Rows from block 5 of a small image classifier, named by matrix and row number. Rows with one number belong to one channel. Each number is 500 + 25 x the weight over its row's rms, rounded and kept within 0 to 999. All counts start at 0. Numbers have three digits each. After the name is the row's rms in percent of the matrix's.
After each channel's rows are labels from the 100 images, of 14976, where the channel reaches its highest value: "strongest on" is what is common among them. Only what is clearly more common there than usual is listed. The data: rendered rooms with furniture. In brackets: how many of the 100.
# convs0: expand 5x5 conv (model.blocks.5.convs.0.weight, 120x40x5x5, standardized in use, each kernel summed), inputs 0-39
# convs1: project pointwise conv (model.blocks.5.convs.1.weight, 40x120x1x1, standardized in use, transposed), outputs 0-39

convs0.33 065:508489508516492541511489531478530473477468506520519486500559477524526543456537500499472528527480491493467500519469520531
convs1.33 093:503515493520441481540516467509465513483563471499506493490522520499553553468504481502491517500486493514481519485532491503
strongest on: floor: honeycomb (59)

convs0.78 070:481524502531514500468485540486494483548491482502517548499485500515495482479529512543492499527441567483485490512476499505
convs1.78 105:499451484436541504512512488492499455495489486479537460476503481540481511520507515496493509531527456517477528478493522485
strongest on: floor: looped (45)

convs0.83 139:485508516450516551514531457528526507512497480499521497484529532483471493454495505501496440478475485468492515486527530508
convs1.83 091:500502494503456499464456504475541485473532528521506449551504464470493528471487499514511506498541518491541497515482504485
strongest on: floor: scaly (53); floor: cloudy (33)

convs0.70 134:513499457455535486483556507521505497484530482468474488490558524505517511524470501522496497522528509536504491490531499544
convs1.70 083:543538490494478531498476512529481498487531484473477531503487496509511468482480518506536539520440456484504499507466463476
strongest on: floor: speckled (27)

convs0.103 096:467509511518522482491514469495470539508454483482528484486457468489444493493532484457535479480511475518503527470514475498
convs1.103 105:475482494503496487489523510473527470470503534498537527476511503540509506532528493533437482472492528451535518501501524473
strongest on: lamp (34)

convs0.16 080:482483542454481519511478482558513523489460464482513534509533472504500506512503494512488497511482536433521489481504481503
convs1.16 090:468499453511504510515519533481502484486482523543477476498495513510524514460479474493539529517520534553449505483501502536
strongest on: floor: wood (35); floor: rays (34)

convs0.41 073:493512509496505475490482495457475495500450531445528466501517480478487504546483496535508476553479521499462526497496465511
convs1.41 105:495493421543500482462505498447504496485517501507489499544499502490517526496486518484491497535482454492503484514550476521
strongest on: floor: honeycomb (40); floor: cracked (35)

convs0.54 100:508518502495540509484472487494484451507483497476523481474423495487488493527575516467487506505520500496526477486511513507
convs1.54 098:478544524471471516475516514533538467503532510507516531528471526485504507483488475507542503549525473491471520531497467479
strongest on: floor: rays (43); floor: rings (30)

convs0.38 074:481516508492476479470524529455497482489492517474486532508505460498474510501553539473507550526480513476522511531501551513
convs1.38 096:505517478477501532485464518509523528461457488494461530535473482528474550468519513508470483529492476509522466480491485520
strongest on: floor: rays (28)

convs0.17 106:450479494493499490512493414532508488478518530479511505522528508514461496530516474509521515461478497506524487505534467491
convs1.17 094:518500492466532493535478492461508522481522506515548527511465533535513495490464496516494546499455497481526463500539471495
strongest on: pink walls (46)

convs0.18 089:481543542489472475496535493479495503503477483502541528446515475498467519506505509533475510524459515442482507497472486489
convs1.18 104:501495523491457492543457483512483461491522493492462504495502516509508480496509510558491526458515498546533466483546483488
strongest on: floor: zigzag (32)

convs0.53 070:512443507492502504506441499505507475514522472510499535556518456490513513485532508474507517502503542475502547524486467496
convs1.53 117:503481481515547493534508486504510486488487526498463514518488509464478499505520443546512458496511498514497464530564487526
strongest on: floor: studded (52); floor: dotted (42)

convs0.6 089:551468522488487485494451497482525492470487507549531515504528496513502491509511528522491508497524581491477496497491541489
convs1.6 124:480443502514488501487456499493526509527517509520487469551528467490515515494540494516505468494469477522513566480507489514
strongest on: floor: plain (28)

convs0.64 123:471485479538491530512461517548521432542509508505499494471502509496482486497485471491474492457506507518510505500507436499
convs1.64 109:536506533480508527493488451503517507485445494487497512501506441509473499447542504520517508537492480500533499513465529508
strongest on: count: one (48)

convs0.67 078:523507534508531534519479489498512534516534512547530455551518494505521490487550485525513455513487475488514508517500538499
convs1.67 101:474491486547477488466485487516506476509515512547475493565494491519459499480461534517499490482511483496540503507488450523
strongest on: floor: scaly (58)

convs0.60 092:501480507487492523505465520463531490519492479534536545430505538488500510476525498492508533532503528489469472486513517532
convs1.60 102:494517506494502539491516535505484454515512425526495481448527483542502495496498514466502478463472483463513522498487510506
strongest on: floor: grid (38)

convs0.13 068:510470531486535494447506503499475499498543492516520484510499490539474474536505510472535517511485553482544531487514489541
convs1.13 102:481482485524462524465523486464549480513524542492508503489514489495550519454509484522458458483488477506493500522469526496
strongest on: orange walls (55)

convs0.14 124:496511524442521536500509501489506463498534497495507508503514476549526495510540464533496518491470547486496443494534506512
convs1.14 087:529502526522490490479496483534460515509492525486531455521475484499527502487457480482485522537505471553477523520518533460
strongest on: floor: spiral (39); floor: bubbly (28)

convs0.86 074:479526481476492486472531468489471497512500462480536455451498532478466484490525505531480492489465514515467499522512552492
convs1.86 100:497456474503532478535502502482502504469487514518469576533493473519492478493540455524509467485522504523510471515511506514
strongest on: floor: dotted (36); floor: studded (28)

convs0.15 089:549503479506498449502484451510535479496495529498498540497526539500480493466527460485458458490504481527503517480473493505
convs1.15 091:537505486449482471495474477564501487501506497487517502511519481492503561531458501507489500513504506499487500427499484514
strongest on: floor: brick (71)

convs0.85 079:470547519523548495534504513481492515506509508463522484467513499468454512497490451462501519459480518514462482473486514489
convs1.85 103:463489479498495481528493508501543523495507526496458519540482490502529526491557471548445507510513514505515465517491500469
strongest on: floor: dotted (37); floor: studded (25)

convs0.99 078:486469494496464496476478485473479500448479487507549491475493462496494518489541471548487486490479502480540481537458491514
convs1.99 104:553477502534533488490490516490527494494517516501441508527538506498519531498482510487493462518482479444509487503547480466
strongest on: floor: spiral (28)

convs0.26 104:496530538499473446501470476513465486516498547502497476516483541502440505517518521512495493507508470511513523500471451525
convs1.26 092:527465493499461474534550493502510522497519520485560491490549480531513491510495514490519508462461487458491495495508543510
strongest on: floor: looped (28)

convs0.108 125:492506460500471493515482492516474454465529504502534502523498514515505491484494502498467486494495572513517566521514453501
convs1.108 079:482487506486483511474506484522506542533535517446513470522503525507477518530465506502558512494492481511517523510537482443
strongest on: count: zero (49)

convs0.82 169:519487498487507465520469506498527502480551490527519535504500508524494493446552502439451483511515491476538504493493511502
convs1.82 112:477488486519524535480517514522464489499495506467459475512489505489469493558478523495537484465481500477509517479507537562
strongest on: floor: grid (49)

convs0.25 083:472510476468520485474549497519492523503497528555499500506529484527480515485545542470494478508538544500524498492474521530
convs1.25 096:482507504449520517485441500496497515492503519508478500509483532517527538515551458451485485480523526499539529507505525522
strongest on: floor: plain (28)

convs0.91 068:516470526536469491520456475458466479544478501506482524499503468523470498542540509511467474480512533484515505522480515488
convs1.91 104:483511467448505550485531514497513448486505489517497497499507519569468515501500464511476548495480472493514505469494510510
strongest on: floor: woven (40)

convs0.77 075:475489485455468477467456477473494467491484522524551541470513530488482491481547523470483476473487498523486498485493498512
convs1.77 107:502518512462478524548483502524484483539493492503463492488552497473514550490480484530458518513472477530467532496513484514
strongest on: floor: brick (47); floor: bubbly (40)

convs0.93 151:462500508537508511525486451531531479496543511518497514533498490503471490498521545465522489518458546498491503492524543475
convs1.93 091:484533510524496500537491467489504491490539495480495538494486497557503497518489548444513490513465507529479479524508546467
strongest on: teal walls (43); count: zero (43); red walls (26); wall colour: green (25)

convs0.89 073:500482493528507500510505467508515493541518532503537519520524541497497430460544511488488507536495533480515477514532520530
convs1.89 092:486498506495447526507458515485490547475482512510457504503481504484547490547526456504500478526503476509482531489540468497
strongest on: yellow walls (29)

convs0.19 108:493536496458491484509520497494518458512532454499533477476514532529474528518485505527506526523514486487465447489522457487
convs1.19 091:517487489478488524514484529509492507471514509490518521481466459518555520547484455477517511478481464491491463556499500526
strongest on: grey walls (37)

convs0.87 098:492500515528483533508510558511531497460485514497551522478525517520471542507464482546490510519533499493520515485527532516
convs1.87 105:493487471488510519514557484443511485501512488524527547486467536532486469495503486503488514515535551492467508467508496516
strongest on: floor: rays (54)

convs0.24 078:485487552503492531473467517522519510531505475523535522480534484496507511529475554502507529505504536502457499452483488475
convs1.24 108:523483488451519497487490485486507476502510470495524505474521541527486505544548523499480489463507473505556506484547490538
strongest on: floor: grid (39)

convs0.52 072:476483502515485463510480500493503516516503488545524528477493513501535536521579529491505548484516486516515487497521498551
convs1.52 115:462537479543486499496519483424545538503527493486467500512507523494509505452497474490523500482470501512503529518481483495
strongest on: floor: honeycomb (29)

convs0.31 099:511504553530533516556528511503507492484517487500534512514492518487525513522507484474540468489499472558538520474481489528
convs1.31 108:486511513517480522501517496496511486471448471491546536489552471487520483500519508514479497480465530489546479552474478485
strongest on: count: zero (63)

convs0.96 113:486444479504468468492441531466494482482515477498524514532485490507529501544524483515502526522498539524519512542485484505
convs1.96 086:565553528451460531507479484512487486480489503494530452498509516493493529468480501505501490518494493523520462491537489500
strongest on: floor: cloudy (26)

convs0.111 089:484476473471463517455489516502510466455542529524517498523502507469501475518473478514478456493465514456502520517472499476
convs1.111 104:535518492467514502539476485468518463507463490500532518454510519521490540444508485488534539524513485496527479484523486511
strongest on: floor: honeycomb (27)

convs0.11 091:511480527447484515510500454483502471508489451483527495471528467502473478496511470445465467473495485477512507488477526506
convs1.11 094:484465456486468519498515517494509451484510538533476467453500476537510548514533474501514509468523521512503511499472477492
strongest on: flower (41); floor: plain (30)

convs0.7 120:468475498501504521487481482513493444517481474494545533456541503527504508506469538525508536513520506471519530477545496497
convs1.7 085:511504572520465476546505490512515523526506507482495502540468491501477474512460495507499519499473470501519528488475449531
strongest on: floor: wavy (51)

convs0.58 100:498509492497435499511464518546481529512521437533501489478516480489503503477542511529512499533491467481471510518492487469
convs1.58 105:489470539496483446495484500517485477512498504527492538537476476487509507538503488493494475527532465510472506559499462461
strongest on: floor: wavy (73)

convs0.28 106:446533501508435508474485466511510492515498507522497509456551502508509493493503485473527502496503483457514486480457508546
convs1.28 098:531527456530491501475522447495528507502522499517498478514507531468530486485507479482557518523478482477469517539473474484
strongest on: floor: honeycomb (31); floor: diamond (29)

convs0.42 121:488479488517485498505526472500452493506484517513465487461496547475504496484498508465478483494536514501494557509514576498
convs1.42 096:531500504493483519491514503517482537486486522517486498475466472523523518509479486490547516504455468502516431527559512495
strongest on: umbrella (42); largest object: umbrella (28)

convs0.40 075:516494488496486496516513486497480493499559514549459564465518471528455478486509495471506470483540500494478527502501478506
convs1.40 119:516507479532512498503510485467543491515467482522500493533548529493471539525477462538497491499447508519489477514468469527
strongest on: floor: wood (26); floor: diamond (25)

convs0.88 074:470526521443522511471478498563502524513498489488477490509486536492486484492535533546475470520507482518511517513534526525
convs1.88 116:524479493474539520517522467465468469547464493484559471474512514498509516505545500469503531533481498490487481511513481487
strongest on: floor: looped (53)

convs0.116 133:463509490519515518484494515462494489498473565496512508534513501536515485512459478526495482468487543505497550485477518546
convs1.116 095:491499462516536481479498480540492491556516510512466503485491526496481484544495488526529496513515464472464496564482489474
strongest on: floor: striped (71)

convs0.81 086:517460487513482477485469476477512473533519503491504486524474515492485516563540500481550528500502541518513530500539535505
convs1.81 106:474506455485502495483483495528503502492485524520503522516514550484492483427520454485533483498509521440506534486493492488
strongest on: floor: labyrinth (26)

convs0.22 112:526516508519461512556526545468480517495488486466508510515534519498450533455523473516501523504463491478488510515473506493
convs1.22 090:492460514514474478504533522503541540454498542467505510514482490523472462489488494480521478470492559519479505479518473506
strongest on: floor: zigzag (72)

convs0.117 072:522482508474513499449477524544462495501482462529435533485489504469501493484506490517475482472483539460492519518487511508
convs1.117 090:508486519513449455488496478464494555513475504489530510492525523494549516493478499518564496491485490504508464493516539494
strongest on: floor: triangles (87)

convs0.115 092:488539529528501529501503464522509503483482478493499492498509460512544526475526491472506516456478498490491498477434524553
convs1.115 093:482499487463464503511498479518502504533505523528517516494462463521500492538457506541542502550491528493460493511462469483
strongest on: floor: rings (35); floor: brick (27)

convs0.57 125:511527511493490489471514503515505473546497476487538540511502450508520485482529469531552463466476508509499506470536532490
convs1.57 091:513579473535465473488517537503479541540508471473503488506468494528519523479514487515516502460484511523481502497510515507
strongest on: floor: triangles (87)

convs0.69 100:482477488516511482549491525472499501490490526511516463501495503467518486458554483454538442481478467493481512485503499520
convs1.69 101:507531524531504536528453513549538487506479482449526505536495500461544465497470487488506494480495505473499495482471490498
strongest on: count: zero (62)

convs0.65 093:512477501525514503514481444473509485534536497533535519498518480515531483515495475492495503472507539445528494492562513518
convs1.65 097:494508496495487474489523517482493531488491473511494480502529497509455544494518524551500508488451469469446489521521480555
strongest on: floor: triangles (32)

convs0.97 088:512436515488476502466440470512471499460472529508508497487478522468489463500501470516511490498489513468509502473529543500
convs1.97 099:481529504521469483525480517514479509530473466466486510472529554482499474454553452503514509482486480532506489500500523512
strongest on: floor: triangles (36)

convs0.1 098:451510496478523508498530506543468513514473487521483496514515475505508438509524493473470560455487498510480492504541508508
convs1.1 105:453496522502527475532489508471543494494514498484526488535530524502495514472528495538522517477545513494471505445461481479
strongest on: black walls (49); count: zero (43)

convs0.55 102:455508491505476479498516471535473521495481526519475537474515518460466520471488511521501484443489510504514539529523536473
convs1.55 078:584495463468502503516535519491491508491512519485521466503473523523482525479459516472528527528531512480519528488496504509
strongest on: floor: brick (28); floor: grid (26)

convs0.75 118:495496493503484535481466487488465455495468479505493499521514454486536539516529512542482487454469533477497468481497472476
convs1.75 094:529490529537539471496472549510519511478503529456499466548493505497468479503479525475508493513527524457492472481475513518
strongest on: floor: spiral (51); count: zero (44)

convs0.74 093:524482477546520514545478498483522474468442483500495497495518471487503521462528496523476521467473517499475511467477490457
convs1.74 119:527505525505541499483463524497516444521530509467492479519474509498528479509541486522487530532510491448504513497487540459
strongest on: floor: spiral (95); count: zero (48)

convs0.119 075:499486461496552508487467512498526482493506471443463466448521525468503509496521523528501486510494474498462503536480513522
convs1.119 094:516474491516478509493516503482487491451527493560527520471496513542481494479507460518466465544482544498522505506490517465
strongest on: count: one (47)

convs0.84 086:485525505494461514511501488485531510519505462555563523456514491491487542507475490535485521491527530503457498482477514510
convs1.84 105:501495556512503505475499538532505449526500501495451513516483508520527475483480481499456537516514497460462475500518467479
strongest on: floor: rings (52); floor: spiral (34)

convs0.94 093:500478457478514457486487554507481500509462496533517516502499539512518492487515502462481558518495487466519538496496483544
convs1.94 089:506500524540479532497486523466530528491520485514479500564464485505493552518476495503457495514494526480467498457512517478
strongest on: floor: spiral (46)

convs0.37 106:502498550491467498498484497529483486467518501540489474549523542504543512506494503522498469502452514501499452505460484530
convs1.37 107:471537494463500527503494575495543525487501523465500516478509481500484528508546520501513537512529486530501482496472475478
strongest on: window (97); count: zero (43); black walls (41); grey walls (28)

convs0.0 099:500471487526448500552513456486493506542502525512525448481454507477509513506528472491531514494479523521507487517508505536
convs1.0 093:502458502497487545548473514576498542489519511485478512497503471478498519487461506514500518517498490522471516466490463516
strongest on: floor: brick (56)

convs0.44 087:536478491504474512492476518494525538502466521541460482491510460503485456504508490496480494518488517479456499529470526561
convs1.44 090:530524519501484506519491506482442494486511525476531475491475514510512484507496521506485476500544494535533505472516546427
strongest on: floor: checkered (47)

convs0.63 101:527509520508497520515502470474520499498498467504471537468512480515506498475511486555538485469460532445495541511466516520
convs1.63 102:483462529507473485487496556520505476498476498513499540528508519478462517489520508477492487515479440481491515511511449453
strongest on: floor: looped (56)

convs0.98 109:495499518505519489526543494539490509484511487538522517481531455476540505512532492466548510489513477506501565486522468496
convs1.98 106:515485496461526503481532484473503524475461525455501538514540505478481520520502515540527482522475468480462521537511516476
strongest on: floor: studded (37)

convs0.48 085:481446475487481487459507512465475496498514499502494511542523502527485467522488487437502483452527479487501508552503487514
convs1.48 095:509538541505522535496488491467521489508501514480480450526476519470532487468493531481467479468492508513539509467478523455
strongest on: floor: scaly (37)

convs0.34 116:491480491464479487470466456548466513491529489533521529493489488502480477508545498506541501536507471479511510532534470474
convs1.34 102:499527510487530538481532489526522472501460556459507503535464524514509482534485503527524483543472517505490523517477495526
strongest on: floor: rings (54)

convs0.114 106:490494515493499524443492518486519481569442530503495494482520543477529518512520479470517509520508542523489505527513493507
convs1.114 090:513454573477486489486500483530528506532484487451501526529473489508496477550508516475495528526483468514516495521509488485
strongest on: floor: looped (38)

convs0.21 087:470504491529461498523497500518515499539491489551433494525470510474486543505551491485483540525493472509499500516506522513
convs1.21 107:493503497484514503533476524487473485546526499525501505514504551456516478533490493520507427531489516529486486504504450514
strongest on: floor: striped (38); floor: plaid (33)

convs0.27 099:475478530455483473494484536479487479474491527503507534463570511468508486539499486493521480512465466477504508523498519480
convs1.27 103:486493493444524523482491522503475495480482480535476509501531488540529497530480458484537480545471508515504515555479485486
strongest on: floor: rays (47); floor: plain (32)

convs0.46 089:512452532515539473471458473508460505473498522522489520518509544447465511505500510525505549483496499493496504523475522490
convs1.46 086:463451514515521519485476468529502520516534511493523525517468520474516506476454491507493536504493527493530529524437489495
strongest on: window (92); pink walls (46); purple walls (45)

convs0.3 162:478527509501492536480514498482467497516467508470517478504519489485474510547478469558545525468476527533453517502492497493
convs1.3 119:510479497502503509514486501530517491468514508495469476502444484503495522548516522482511450481519503448544516484488520559
strongest on: floor: plaid (46); floor: grid (27)

convs0.95 114:504500500485534523481502502503528516504470494537531515508509552498504536501533479511527454496483514484509442447494457526
convs1.95 091:498450483489539470540474481476517493466482482485522471523493475512529482507495473529560466481517506536496494528526520499
strongest on: white walls (79)

convs0.72 119:457475497539520506468474493508499525501501525504540490497493479460448486483486490499470523498580478512485505506480502530
convs1.72 092:514495493488519534509453524540458494491526490452537474476494515484499509481520513471528458502496464542488541534500507506
strongest on: red walls (29)

convs0.5 079:481500496427529509481494484491526474479502501512518516506550500476473486493514543476557491514537490545501517500495487531
convs1.5 114:485464482544494486530484520472517493547513508482482457499535520488520474534520464530490528486453506487483501505487547478
strongest on: floor: bubbly (54)

convs0.62 138:488536521462489495485502521507475505521479517511534506491518498505454510494527510482515558514541487478499543510529553545
convs1.62 099:439528521509506475483493529469481526496482520517474526503546465521477522473496516532472514538547489495490488502502536470
strongest on: barrel (43); sofa (41); largest object: sofa (33); largest object: barrel (29)

convs0.80 086:506503506505526492537495519504482516497464502493538495499508520526450528501554503519568551518497528480481480477493495534
convs1.80 121:478483475542493527474504520504555486516517508522520469509531515541478496490479471476480498464454470511535543486483488521
strongest on: floor: woven (39)

convs0.59 095:497468474493486477495493474442502496494501537517496569544512482497527499546497545530501507494520546503485505509521485503
convs1.59 114:493531538464490524473530493486545474464523504473493512477501509494522498472515483527514490511472447512545479528485542528
strongest on: floor: bubbly (88)

convs0.61 105:495505498512541486516480491506529502525467492552506507521484470461433529508463532517509531553493502478500528490505494487
convs1.61 094:514499509451508485519529494526538518505512504502488473471498479444506541517527518448508497498492497477506551549522508471
strongest on: black walls (48); floor: looped (29)

convs0.92 066:505484535493539522493450521523504522535459528491494525489492474492501506502565491502525518511473509543482553515514517499
convs1.92 115:492511467495492573442474550485536480484519486500490508507485535503504522477515512501483495484465492507487516472502448508
strongest on: floor: scaly (69)